A small audio captioner, trained from scratch: 10.5M parameters, encoder depths [3, 6, 3].
Rows from block 5 of the audio encoder of a small audio captioner, named by matrix and row number. Rows with one number belong to one neuron. Each number is 500 + 50 x the weight over its row's rms, rounded and kept within 0 to 999. All counts start at 0. Numbers have three digits each. After the name is the row's rms in percent of the matrix's.
Before each neuron's rows are labels from the 100 clips, of 14976, where the neuron reaches its highest value: "strongest on" is what is common among them; "peak in band" is the frequency band that holds the peak. Only what is clearly more common there than usual is listed. The data: chords played on synthesised instruments. In brackets: how many of the 100.
# fc1: MLP up (encoder.blocks.5.mlp.fc1.weight, 768x192), inputs 64-127
# fc2: MLP down (encoder.blocks.5.mlp.fc2.weight, 192x768, transposed), outputs 64-127

strongest on: text has "noise" (34)
peak in band: 1000 to 2000 Hz (31)
fc1.390 087:506522563529401465440468500470561441545505527516340551494571445482511453581561488549525477559444466444536449542533493465454518483476565473535498521432409560484514499581452513499545542532505554
fc2.390 091:472484526511468574525488483415521533625480474547522491529473637509451516470506532500546461510605491532551535454462485608468452430476538442556435448383517539499532497495480480505493511488497532

strongest on: clipping (39); text has "clipped" (39); rumble (26); instrument: marimba-like (25)
peak in band: 4000 to 8000 Hz (64)
fc1.205 094:482530552524463525496554489347568528483478514360541551489558448568537490507542453529379527427483549527459441576449544497447489507507472490530539440496563529437465434484385436463488508548433502
fc2.205 104:549508512527500504527435422547478448504457513576515537429545456498472381495464476442496487502438570532481621516494445529487556504492506489492395511476523564485422514541442531488504479506523495

strongest on: harpsichord-like (40); plucked string-like (33)
peak in band: 2000 to 4000 Hz (84)
fc1.366 106:543483526455498424482488596465454471524466634519385478490525440527378539535433552552493374426479543525456446446521539481578420423478477500558494473525461445627434479521430484459441521468518502
fc2.366 106:447487514524403529536474566426568510534513458514558547510442509514513470626486587451515501501477392458531452452466503534555523608489460495447433495455518513508490550524505528469490479534449457

strongest on: harpsichord-like (26); root: D (25)
peak in band: 4000 to 8000 Hz (60)
fc1.20 056:635486444422526508474463473519553379530425545540523398585500588523543522430480464457382494423525518510564496562548508486516552491549421630416450469687515554483520467443515513462444564419555554
fc2.20 055:541581447531559556519454422451479539547521554466451542509476560509539547479459513548566606530473519473512371568555441486434441491550525504582480468486471592499451541495520537417459472483598498

strongest on: playing: arpeggio up (74); plucked string-like (53)
peak in band: 4000 to 8000 Hz (69)
fc1.480 130:480533499464495475498498498479542516494364505523411480546468447539486522477511448460512485407452504572403484538569523522422532405624459497541483385605501503510538515487590572510349497526441506
fc2.480 129:527504497469497537365513483441548529401589497476399509489546456513496526537424505542481381592412536536429499503491598608502541541467519496562459482545502497532556429558518560545503528491539521

strongest on: muffled (low-pass) (79); rumble (28)
peak in band: 4000 to 8000 Hz (87)
fc1.584 105:551507493460588548503457554487513433461482502467421529537514537507553464334492522513536559548504465456579525468541455612487525478449571542511530444540522537455551573452551499404405501474445528
fc2.584 098:524597490484482449476549465572504513536476464454555451527629528657454531584506452490483473483465511512447429446500470565475446460572530508457477445470459431559565493552497426470410467445510473

strongest on: clipping (71); text has "clipped" (69); reverberation (60); text has "reverberant" (60)
peak in band: 4000 to 8000 Hz (58)
fc1.598 079:510501517527503459403524471393475517579479506475437517439533414472591478599568446556406554458476532560484501458518478437567459534512471561556512399468549546408489439580568467482433519490514598
fc2.598 083:532455555495464500482487401507578467500468517467414462506530499543518468500532418432557484467527538492444514497559468459435589496529529525480417475515477586491466443549483548543469565574520493

strongest on: muffled (low-pass) (58)
peak in band: 4000 to 8000 Hz (69)
fc1.682 090:506588474542453373479605404506505506575606445503516594541511589625483423450472463447506503449519471485464506526468504527416484429499535591463478479463490474451534495437560432531460425499499438
fc2.682 093:417411514449639512514513414458474504522468470466517520450562479576583434515501562567477488502467550470529440482513649515489478415471464508498464435541500549572480509495476538565571580602582418

strongest on: playing: arpeggio up (59); horn-like (33)
peak in band: 500 to 1000 Hz (38)
fc1.384 116:492486514550479562452499593431518490574585455514536457632575499449522587555395475475494514499450524501434490539582538517443504485495542563512448517552422487462511412482498469452529474447449600
fc2.384 121:490462480508463547508490516421442584534579450527484474406530406551491505464508525483449497648567459496591477540493471500581522572527562534600508560573553427507497518478555551502500487489551487

strongest on: playing: arpeggio up (70); horn-like (59); instrument: saw pad (29)
peak in band: 4000 to 8000 Hz (98)
fc1.692 101:606521455524463432406517492413508522464458464538413481449478475462543497407522538504532551485513448487640528461524468479536484447476536481562549419510457469527553547482542462484482468499479502
fc2.692 101:560492491583547506546595510453478544457415533532546419490493454529486510585517511567540505503507513578434506473503440472519501507496480547448441382435466447484497479543441505505543444611470537

strongest on: the note F# (100); root: B (51); power chord (35)
peak in band: 0 to 250 Hz (100)
fc1.40 163:519497423486444477521452561586604534567458466493459536476465410559561466521580480430500500556372506541464475496484567564534486573528499478571404492531508465459507364451483555584484473479471488
fc2.40 166:497489477538490507473519523575451526457460467496498498480524468476469504533485534409477413628550528440512644453395461576559461451530504555473543532605532438535445544567522399447528529484549424

strongest on: arpeggio (76); marimba-like (39)
peak in band: 250 to 500 Hz (50)
fc1.708 091:468477493546517406474418454467597530559485529425507467466466595516491480455556595493490481508482546563493410459488409481532502577483479507501570422493484518523508453419567506415504486532465666
fc2.708 085:421455516508419494510531497529472625474520479477535598522488581470429543494379507480462456545560473430511522495489445532564519632484513558532491386480569425470504491495504418436468507506602563

strongest on: the note F# (88); add9 (31); root: B (31)
peak in band: 250 to 500 Hz (87)
fc1.30 110:510450477520460481467510478502552465494616466507449464548559514519501488570341586577571438509492449591527482536476445573482477596495611517481537515419552510512490511514589441568446441500435483
fc2.30 118:508500521459608453423573528515426560506533520564461548584486471519515438526559445452463507447502490451526541502513399525431579490466487533587539512553453488578493454486407518453431480441508559

strongest on: the note G (95); the note E (90); the note A# (88); root: E (57)
peak in band: 250 to 500 Hz (90)
fc1.646 108:569439561437414512501480494528460457458490565459518453452461540473440508470521557471474500497551470510486490451476530467540543414572461540491499530510464565461570544575410446556538473448543419
fc2.646 100:588535584550525507605541555426522475579403538454491524477560550478452467515539495463485438466496469483515521532545518497525522513515532552524447516574552636494428554532508484599497487525529471

strongest on: horn-like (47)
peak in band: 4000 to 8000 Hz (52)
fc1.402 066:501524528502562544581559541479383544535539445504529567507481503563476489428503473495629400553574564536519459458469447583448478466489467432467469419474486452522461469531487521462554519529522486
fc2.402 066:544478460527517447455522569406534493465432550579479491375396589444565516517498441587522445463512533440487509514483585498512502523450467521523551431574487495518504547478498535468447443561469455

strongest on: clipping (27); text has "clipped" (27); root: D (26)
peak in band: 0 to 250 Hz (44)
fc1.136 080:491464467529514530359587489578429522526475525497465518479502459556486472537485463518495512458483508445423490542551398572586514474415528452492484497506383460455469459616542621513569482473498489
fc2.136 080:478494473513497499501520498451606484447421442514520498535401434508474601570491575525501477565479502585472528442473558515547472497461494479447497474469519499504681625558449557460576496449532488

strongest on: the note A (94); root: A (78); the note E (76); vibraphone-like (36)
peak in band: 250 to 500 Hz (93)
fc1.754 113:520498492423531473511532483443502538486544427547502519526551536557555525399495544391481512525529613484499468577464552465534585477572495540541454498442463491440595598486529455570530398527515613
fc2.754 115:513550443495459514517503433579569561550455497465517481476447461489484614568478554472494557551437458439403541403545509533490500520503535437637525505496543542404505507530469464372428490541529513

strongest on: horn-like (36)
peak in band: 2000 to 4000 Hz (61)
fc1.118 100:553507452537458429504505437441544442558443468570586449520374382532471552444457532520504510498537526578485423487435549389536508471566506568458514475587487499530456495591509564523612502493538481
fc2.118 096:544519466573540520560589460540482515527461498440476455509459457425560533427560497557551426500459535458534441475489462550506547591474474515483551513468544431490540499405483525515508498588611474

strongest on: mains hum (88)
peak in band: 4000 to 8000 Hz (100)
fc1.273 103:501424402529436536553501453372532501540399448563426527462408479506495594508497494504526535507487485434602530468544600545452497486532462457526497509565542531539542499501431559563462586535507482
fc2.273 110:520491452565483513513565547511489399481506483429465463458452514591525544628487477514507510442570558514512464510501471554486485416453596358514476519500449641437388529506551489545451454521433487

strongest on: text has "noise" (34)
peak in band: 4000 to 8000 Hz (59)
fc1.267 084:529539518466484399491488517577544572480530502606513567506448403408543511476468471419557536407516535522424498553495531556533533535584525432558496451515512429487592433543405528471545483527380541
fc2.267 083:480563535512451520460487468482474491509591476472451514492533456530476562586467465497535507514499514516485500476584511594537571423440450448570507459520435500515482630538648606436540492465458478

strongest on: horn-like (73)
peak in band: 4000 to 8000 Hz (84)
fc1.119 093:551524492512619527551514547506475517454509424499505566462535497479402464470522541482552482545531534520708518480457515503507605593508549550463471439458474455485572526493488480525535444516506565
fc2.119 097:566490495546408519507546463536497478476473419498664450507488569500541469540454503575493589493544498556366486487444552391453407416545575526515460496514389495520529455541558632517551510505451575

strongest on: the note F# (98); root: F# (39)
peak in band: 0 to 250 Hz (79)
fc1.661 117:484477452451489516533427510503593492491536438516521593580527455516516508541535629450483540480483489555518526412490540512494522550466501491557527409533484565491518402538550489519476526503452474
fc2.661 116:506517532593322482446530453547531430489481497534534498550502384561467547416421418453552315490514476532488611445488445624475458443602557468469529483477518426495540476482511520514515468512492485

strongest on: text has "noise" (36)
peak in band: 4000 to 8000 Hz (96)
fc1.472 080:609437500515579530497517463539487469429471550538532476550602458552421468431529530487521432513499577609496463542475508472508497484486461508530540507464473404522465424483499526558480471511471538
fc2.472 089:495541477456437506590422434555458540491543428503599451485448557504490488474460442490471516543578466506534497549567506430582459513532446553518523555490437566508444537511595585582434553400521542

strongest on: muffled (low-pass) (35); square lead (25)
peak in band: 250 to 500 Hz (33)
fc1.695 117:460500548477537461454541532572515529571514472484533558496409505452477507566568532493522607488502478519433554505498552489472468570541349511556466494599574442442446388469488517503433537478472592
fc2.695 122:425439493587625496498451501525554522527537560576414527418499469431485522475474638472538504579495470492494460559465469530494564439499429568520524512544508498550432480451589516479431553482495459

strongest on: the note G (93); the note A# (81); root: D# (40)
peak in band: 0 to 250 Hz (86)
fc1.104 112:397434472559435473413384439438463437443436503511469493464504447470479475549442561537505516602541533535597502538545409483540536496461547539421530515461424449422536498539591478503634456519454556
fc2.104 118:512470470497521532457528455450580479527561485551457460511401502420434458458504567570540415552476504508450470458428507534479439382435503471550496495472589469419557520543531543527509461489596492

strongest on: vibraphone-like (41); root: A (34)
peak in band: 0 to 250 Hz (40); 1000 to 2000 Hz (30)
fc1.375 083:550466499497524483419476502488485557590550509504420555532485514515577507477506514550522427532549622446565493460533500506432407516559477468508547535502450447483497619492494450485558398462460510
fc2.375 090:455494519505422484573385484489424424500495508512425538576459577466542431373406532552531524506520552550509529573607548477436426488526442492445486472533553477628508469506506541496511501501499452

strongest on: arpeggio (83); root: B (33); square lead (31)
peak in band: 250 to 500 Hz (74)
fc1.540 104:459446433564525554556526573489488443494400466565538561522486447458530478553506545520563559445517461502507540494414512519574537456590457496552548360450521563479605474542496525496485573544534595
fc2.540 093:469493434536577581515544534422499515510548522489538481426482417502488511488498458477498471537569368496465505437434625545538534456374423511461481402483534407425497489465528495523494558519459442

strongest on: the note F# (66); root: G (28)
peak in band: 0 to 250 Hz (58)
fc1.589 103:460539484562454450505460517543486517534464545459497486650504460532502557467437453505520524500431515430480450486523467500513581586490419441513525479481492465498536476508422583560442496568472543
fc2.589 107:453460465544572441483538518462485548518499342618575453536512453510526549506473482460426496486506400575454467475448485475539541450513458490542495500488436480538438499558545484422513469507506371

strongest on: the note A (96); the note D (64); the note F (60); root: D (40)
peak in band: 250 to 500 Hz (95)
fc1.102 117:494409513537498533512500461511540500492495448543515464568492516559555487450519495472537457505511657440469553524522482540492522608564474349454450445523456560543451487478456507511507502507544574
fc2.102 128:410403550496423555404386429524659462516520516456505524459546402477436582448527557380424494507502456465478415549498565527566518517494558532523541534501569507567523510538526418464544547463386512

strongest on: vibraphone-like (35)
peak in band: 500 to 1000 Hz (39)
fc1.343 115:453520479532466522463406447505465491458512442474469560395517535547538489366461566449460400481522498579506391518513528491489504510547610476542533445427515507493580466493517539500495530477418522
fc2.343 120:461418522538481555491470589500475541531569442491470521506602473472480423591433453452509510608532471588440468549459489509540509385477436505539578423503550439520540492469438508502448442598492399

strongest on: harpsichord-like (42)
peak in band: 4000 to 8000 Hz (52)
fc1.547 096:546527564530495547461491530573448514460523484495441483473495591516549576495534553488558517463549492472452456570551507456410537430592376520518537525517532433594453581422481555588567538557463510
fc2.547 093:534492545501572428460499545563542602565564416507515523448512545530533513519492572504511539472541494532448448504540490542504549502456547527488470536599524461526563571587530448394452525434534517

strongest on: arpeggio (80); marimba-like (66); playing: arpeggio up (59)
peak in band: 2000 to 4000 Hz (68)
fc1.697 113:522520450401534469394434467495542471522515576465450592418424491519527496478478526500563490434442555475466483502597506485524529535497526405526609478422406519420545548496487567486452477440551594
fc2.697 117:471500564538549470459457498516440497467597435564466534541451522616532549554459545454615506457510570449512512447482560520445563544611447471593604483498471464411475495491521436476449457518569537

strongest on: muffled (low-pass) (56); plucked string-like (33)
peak in band: 4000 to 8000 Hz (86)
fc1.174 087:510476505490489564513473460500560442470423575470566521618431517464534410420529500496537519555507497449446531493620515493470514460524408522574523434519567488421412448419567461479471566481504505
fc2.174 086:446528569559564506421460478454419528510427534476456521577556484393419490384517527562443505435447538458528522545505429517401476489474502432553464436484569466514507515590475579473481501509584502

strongest on: the note A (64); organ-like (43); root: A (27)
peak in band: 1000 to 2000 Hz (33)
fc1.288 084:490444594495494429485511526586502693576527457495495494557609459514502570528494461455410469524482453575526449426477557402566434527527433444491511496509509507448510513499498495438515467513464523
fc2.288 085:454516508439390454535453575530504481451468525562432544502501533467464454556530517497594531539396517354572539464520425502539541486536516451582435477535527480398541573554552577534377535511497532

strongest on: square lead (69); playing: arpeggio down (49)
peak in band: 4000 to 8000 Hz (90)
fc1.255 101:443483499420532514456498489453542493413532497400413548497442478531396508484528540504495490426562574386567469485549479485607508427489619538521489466526515501458498400526601487453546526435495444
fc2.255 106:424501512511504520463486485600489411506540430411503535554524577586508449543515556430454474577537567513425480513466503529451509535494431537492533441560465507498509475452452545484537490506520512

strongest on: arpeggio (79); string section-like (31); clipping (29)
peak in band: 4000 to 8000 Hz (58)
fc1.442 103:539516576552460457413563404503522421428494486422419482555585457474527470461517456500513485538518591438472480515479530499545548520506548483606452503478556495492514538576490496456548502480498508
fc2.442 108:438550565556441495496454424403456528396546547448524411444573410517436442453484436552605529597484600499476468510410468487541506531419388492532508532555457422458480498474539514564447447445589513

strongest on: the note G (76); root: G (61)
peak in band: 0 to 250 Hz (73)
fc1.600 127:526533527470494475470477471454428507458556429444474512482569511499539604515452627529500439501514495538515593547565558520504423532496570440551474488540451502469481453506489565464408539563493504
fc2.600 127:509520432550533511500470507430543564471568405419543472453467576566492420505479471528551405603533495483541452515470484567448554444509498511456429443391560474556524452484515494470562503508441447

strongest on: playing: arpeggio up (53); vibraphone-like (37)
peak in band: 4000 to 8000 Hz (69)
fc1.281 049:547434477508456482544455577483501545536503479510521504428503488553582474445436572576420502459503590500515488514502533518588545510531500556445487514465456575491518546495466514617521430528546569
fc2.281 048:551578510400515477471438451538517506547532448511530488538496528485473571415503599507503484461499518493495505433555473511495562458504589572583529559521586497425451596483445524543541520601497532

strongest on: square lead (63); muffled (low-pass) (35)
peak in band: 4000 to 8000 Hz (63)
fc1.381 081:616470547629566484525531490541507614464573494455531557442484517494470463507489540541472537439462484542457421500522539379518556456521515426460521528509525526567471518402421540423471471487458468
fc2.381 078:477445565507537510448513438563555533507403560549480581472581441504487533484568572341553502479453486371565541591494480490449546395425582565558538468539517471424552535480541490556421528530507552

strongest on: playing: arpeggio up (67); electric piano-like (43)
peak in band: 4000 to 8000 Hz (96)
fc1.752 093:481476489537475437486584509510540583524497398542475525531525470522446551466500418558542504408460368457439558543477555539486464509506422450512493438540459455591529465519568445448524489510561476
fc2.752 097:498500453605443452525441517413455478490416386570550482504570475560512494507493479496510489499507499596573514527557506504433521478529438443531510532550581370526515440402379446533493489512517525

strongest on: the note A (73); clarinet-like (26)
peak in band: 0 to 250 Hz (57)
fc1.85 092:415374560519421506399560509561479542376455440466547491563568578532459554525437498489498418505421549460541499577532525463529490556537470492533428537626519458469537516505495517589471484481495541
fc2.85 091:460482494506502578483454478482530452549500494576424472458403490565494492450550495408524462564574451486445439551506502515504537453518572496592541501507411510405542435490523576433468555514552565

strongest on: horn-like (62)
peak in band: 4000 to 8000 Hz (60)
fc1.760 105:555526495474428527511539459500535468559511476501490535480527524441498409433527527568524518510581449496594556437521368417424516492477503521528506520456498518487569524457547576493485453447497542
fc2.760 103:644549522642556389501549571447531470527496527457583455594536458445485484612577490493526499480398438490475541501558513500497379492545462518459414510489474443463542538555540503434558444564522535

strongest on: playing: arpeggio up (66); harpsichord-like (31)
peak in band: 4000 to 8000 Hz (53)
fc1.212 087:484529556537443480530501488486504535447483472457415456392621441466472520544450446517490555499486534477498599533497476512540433497515469487486520511583536491579570472518428488424497496574485414
fc2.212 086:460570523514471482544442482457474531528479512597549544539546486409446367499461478492488503539450482648506509493528442506490490497447600448537433484485532500588474514511512534568490529488476486

strongest on: vibraphone-like (36)
peak in band: 0 to 250 Hz (38); 250 to 500 Hz (35)
fc1.179 114:477539506485494528467443460447571582450533550490516400512439460435519476415459488553464485607376549536500486551512506422480490514551510510492463424530457478436420455475436458516418420462479446
fc2.179 118:415502462448441492525526545499455516543602522449484441609576518507496397482571457532525533483494431429514510447436539607592472518546567490484423430514461578553491547484541566459531521462592571

strongest on: playing: arpeggio up (60); plucked string-like (52)
peak in band: 4000 to 8000 Hz (81)
fc1.527 068:475605465464533491481436403560483490417438429498460608592515425490508471604481476577450557554397475503566470433460541524540437548522543472437505471544532504512505489543524476410598450473546538
fc2.527 068:525531572419485478506553485518503446527455537507543528474593430465486512533456545501531436457459457513430449484469622562408507537529524541557528507495493472481486441475538535564426516529535513

strongest on: the note A (67); vibraphone-like (39); marimba-like (36)
peak in band: 250 to 500 Hz (79)
fc1.157 067:485461513396461421527520411405454466445462524551559512447457509523539532475519432434541506547588474503474504539448489430544510533558533377484474519539475520570502589516540527520561426540565496
fc2.157 070:530550479569423512468477563511583413490477546573522524521450486520504503515497548578512539686517523585430394476577449565558514517468488531461494560485486508585442455527512555455574498477450509

strongest on: square lead (29)
peak in band: 500 to 1000 Hz (32)
fc1.722 098:503435566512507455495485534533513453429519466543424425392473445432476496571557434583503516539521514528519507431608496578536472527555464473461466501568514550526621590566462436456555491457476451
fc2.722 097:490503460522405485439481491488370574504446507601466484500527449506456522453476490429493505582415523612516567545563534564401496431563520566475515486481518501424440500445464411499432470558473478

strongest on: arpeggio (98); playing: arpeggio up (52); horn-like (33)
peak in band: 250 to 500 Hz (40)
fc1.139 122:508553506442453388566519530431447472507587424485521519448560560543478420548559540543577491530490527510493522383554469504461560447478500550503489532461516607463471504481400657471587493471542534
fc2.139 115:492557526426509522461515540483548432516535556461562498508474494598476554579450451608571505561521372521465462509542488396582458482547545559464502484523517502420470563487510544462567601483477505

strongest on: the note F# (93); arpeggio (79); the note A (72); the note E (66)
peak in band: 0 to 250 Hz (93)
fc1.662 123:538472393579470558470478411443536436461511483551457531505476496571498519516485482452473392543514545605518477516495452512535433425513510477543375448562487598534497397514484509487528508421477525
fc2.662 126:513458520556523559481560475424486496565477538600492506436448487600523524556546548506516565430430562459450516460539519489461482444551446538464558467580430388449437528429418451530500495466519439

strongest on: harpsichord-like (29); white noise (28)
peak in band: 4000 to 8000 Hz (87)
fc1.494 097:523477521564606467477471631602466538459497472495460471452534441542507601421540545497425478475508554444555453429458466448515494527527474487443525489553531538540559519472562502489535535504478484
fc2.494 093:535468495396513427476513425525441480410489426590574424470535561445483569603518548523393505489549516474473498464523575501602472493435408445529464496550448486493551555474403517555521498480485523

strongest on: clipping (53); text has "clipped" (52); muffled (low-pass) (30)
peak in band: 4000 to 8000 Hz (76)
fc1.197 116:519526490529409350499538420448555535540552404501407534520496574529549564480514479539406528456523465498478483480473526474458542519483407521518508477464532498527552508472423455502531500523478409
fc2.197 123:482536528431495566490423464431460546433465483615487477457546509495407419517539477490526552405514540459472556445548551444511560533491544465552506560511537448479442435481475469544494460551540490

strongest on: the note A (91); the note E (80); root: A (63)
peak in band: 250 to 500 Hz (90)
fc1.749 100:542495493549575485461529473468500532485414458496460417527533511481534500500621471478472547539527505484514555576485591493488492549574491488570404445501535467571540586604501400488535500506481622
fc2.749 098:490516499441493496479538454493560541501523513558506405435491463507483600538518502515461508477324465530492508514524600511490520404577527433576454528482577480491549461531511442415538444506465515

strongest on: clipping (35); text has "clipped" (35); square lead (25)
peak in band: 4000 to 8000 Hz (58)
fc1.497 087:559560480451522581441529543459468461438446522393489521554436520572562484498451516502563464454459615521504477501503497580586488508448513558506460516513528546462497516455556504485434496513488492
fc2.497 092:519483434482522564560444501574498526548457489491576506472544547535454505467391529420470576559587500461535498547537456429535519483564488481508463539432510540481542526539506530523451544524575562

strongest on: harpsichord-like (27)
peak in band: 4000 to 8000 Hz (74)
fc1.715 098:511524479453480547428453474504515493471609502551462419411447487526462622420597574454423441519494512501457544486499462417597522478559458498530483494479481529504525479539530461435497567590465500
fc2.715 100:463449462499396546554561471421579504494495519586471513519474568469502503583507540528460520544565500521503520490458502550507441610380486551566519420556507463435534491427442462452480459563451446

strongest on: the note A# (80); vibraphone-like (39); marimba-like (36)
peak in band: 0 to 250 Hz (49)
fc1.115 121:532436446492443450479466429513576451532488446498414508431508425410482521490505521427525510542405588507541426580458431407429494553428495465549498481433604570454415464498464517512499496487469472
fc2.115 120:536452432586424516530547499514474465444482447614535475601556556513466468432466403534506500346558561412439412437493610493470497455471532493505432486443488495470410549409529475504505480507523499

strongest on: horn-like (99)
peak in band: 4000 to 8000 Hz (85)
fc1.467 102:544510428516497587517543499437537501548577379535599553577471479479401486529513518497489626560525553509620481393541513535430499476463589531499506520516507536426502505486596437564478458510432485
fc2.467 103:473509514415499529515551421473534493514418585512475424506499584487589498606446451529524489480462494564458511445520514410510449455507534542551471526468532477516479545535433543430502640551474538

strongest on: minor-major 7th (42); clarinet-like (41); instrument: square lead (30)
peak in band: 250 to 500 Hz (49); 0 to 250 Hz (41)
fc1.430 106:524497465454497565467481445564605466511466492564500510435518606632384424549484486494506542503470497510592467466527411528470473470523539519536563379531473474535474583431509559444451584584507443
fc2.430 110:447530489476495485533492586499523580421489522361538447535559531466449569470539432494518557473464454519395525496498507554537441515480506437447496436589553499517510468532511557478446463479484513

strongest on: the note A# (62); clarinet-like (25)
peak in band: 0 to 250 Hz (57); 250 to 500 Hz (39)
fc1.557 119:531546400526508530435535596480483380409514472453514524533440556471530554430475550513537555487473501467487522501575540494524487659577508463438428486403501506442513441566505439476584484419476442
fc2.557 118:498478415495550529492511417408551584518515536463464540471457437484535392514493547635524598447616476410512538480501476594391496414465468459489550505533582521430542425536514480455467445466502487

strongest on: vibraphone-like (48)
peak in band: 250 to 500 Hz (65)
fc1.683 080:560500554510489444523420485498431482464509443520463513415670459480496506436441518456496572445540430466535515467455442484526504588510435571458508455548413480565513477489379541475480423515449471
fc2.683 079:454473450505465429569539555484392473515528510510466509548483544402625524517427493540550512460428477530451522469511437485520445461580571508516482469533444499515554435521468451524536575519507426

strongest on: horn-like (26); electric piano-like (25)
peak in band: 4000 to 8000 Hz (100)
fc1.365 116:563520556519562485515452567440440480470416530527482584495438519485591599472468490461524606496505525522446563428432457475452498501476585472588460433524463596471495468445595514444503413567515507
fc2.365 109:469451465493481519445563584517546557459402470413484552483525482433514485518558441443476534474464528530442573627473478539462529526496461557552498501452436481521562446475396475452572456562448421

strongest on: the note A (74); the note C (71); root: A (47)
peak in band: 250 to 500 Hz (67)
fc1.71 098:479441567564422501448493484526442519518543492510545471448539466573497472511528448455526490591459545414489495385529470515466548528516527519467491475524482476604522596522505439468564504568559503
fc2.71 099:523495522554517466523478493617532473477453471486462545461480480538527477509569493427557561484443473523601562534467495495498560490514520490575502545474570513471617516529536468489434395418390509

strongest on: muffled (low-pass) (81)
peak in band: 4000 to 8000 Hz (96)
fc1.272 108:568546531486550483513475479547505436545508479471460598534522456455493454439506492507439540468435497556445570507516499505544464502509443540553474465528495472496576497525434405407368505461470439
fc2.272 114:477512421552440530484495450493419450481509467472558472581552478547489580523541559502462513465535540479570466531515506457477534408454494449459464568608534516393461652454551511534464535457565570

strongest on: text has "noise" (42); vibraphone-like (37)
peak in band: 4000 to 8000 Hz (58)
fc1.596 114:547486574526433500420463478507536423486474488538487497465672543483481525486519497569588403538515534472558488553438516530509574504483528515461514493384546408519549491483496526511479550510428477
fc2.596 117:559522482421366515478496465434457557548582496474516453473497503483517466526460457540575535493520589414500488587504459489424379506403479450414529470499583487489524515466544437606455419476527493

strongest on: arpeggio (79)
peak in band: 4000 to 8000 Hz (71)
fc1.135 055:518513548532568475524509530541537583497541540485491537477451414592469526534464540514542553443485452542566435424478523557510550551544535400515482509514456478501492445553529477392477443478435469
fc2.135 056:415517543447630477455590525526483628558517526524500495437526491495497564477579468412568451481488503410512477534485517529448399515436523428444501482522570523542518480501411484459440554512558455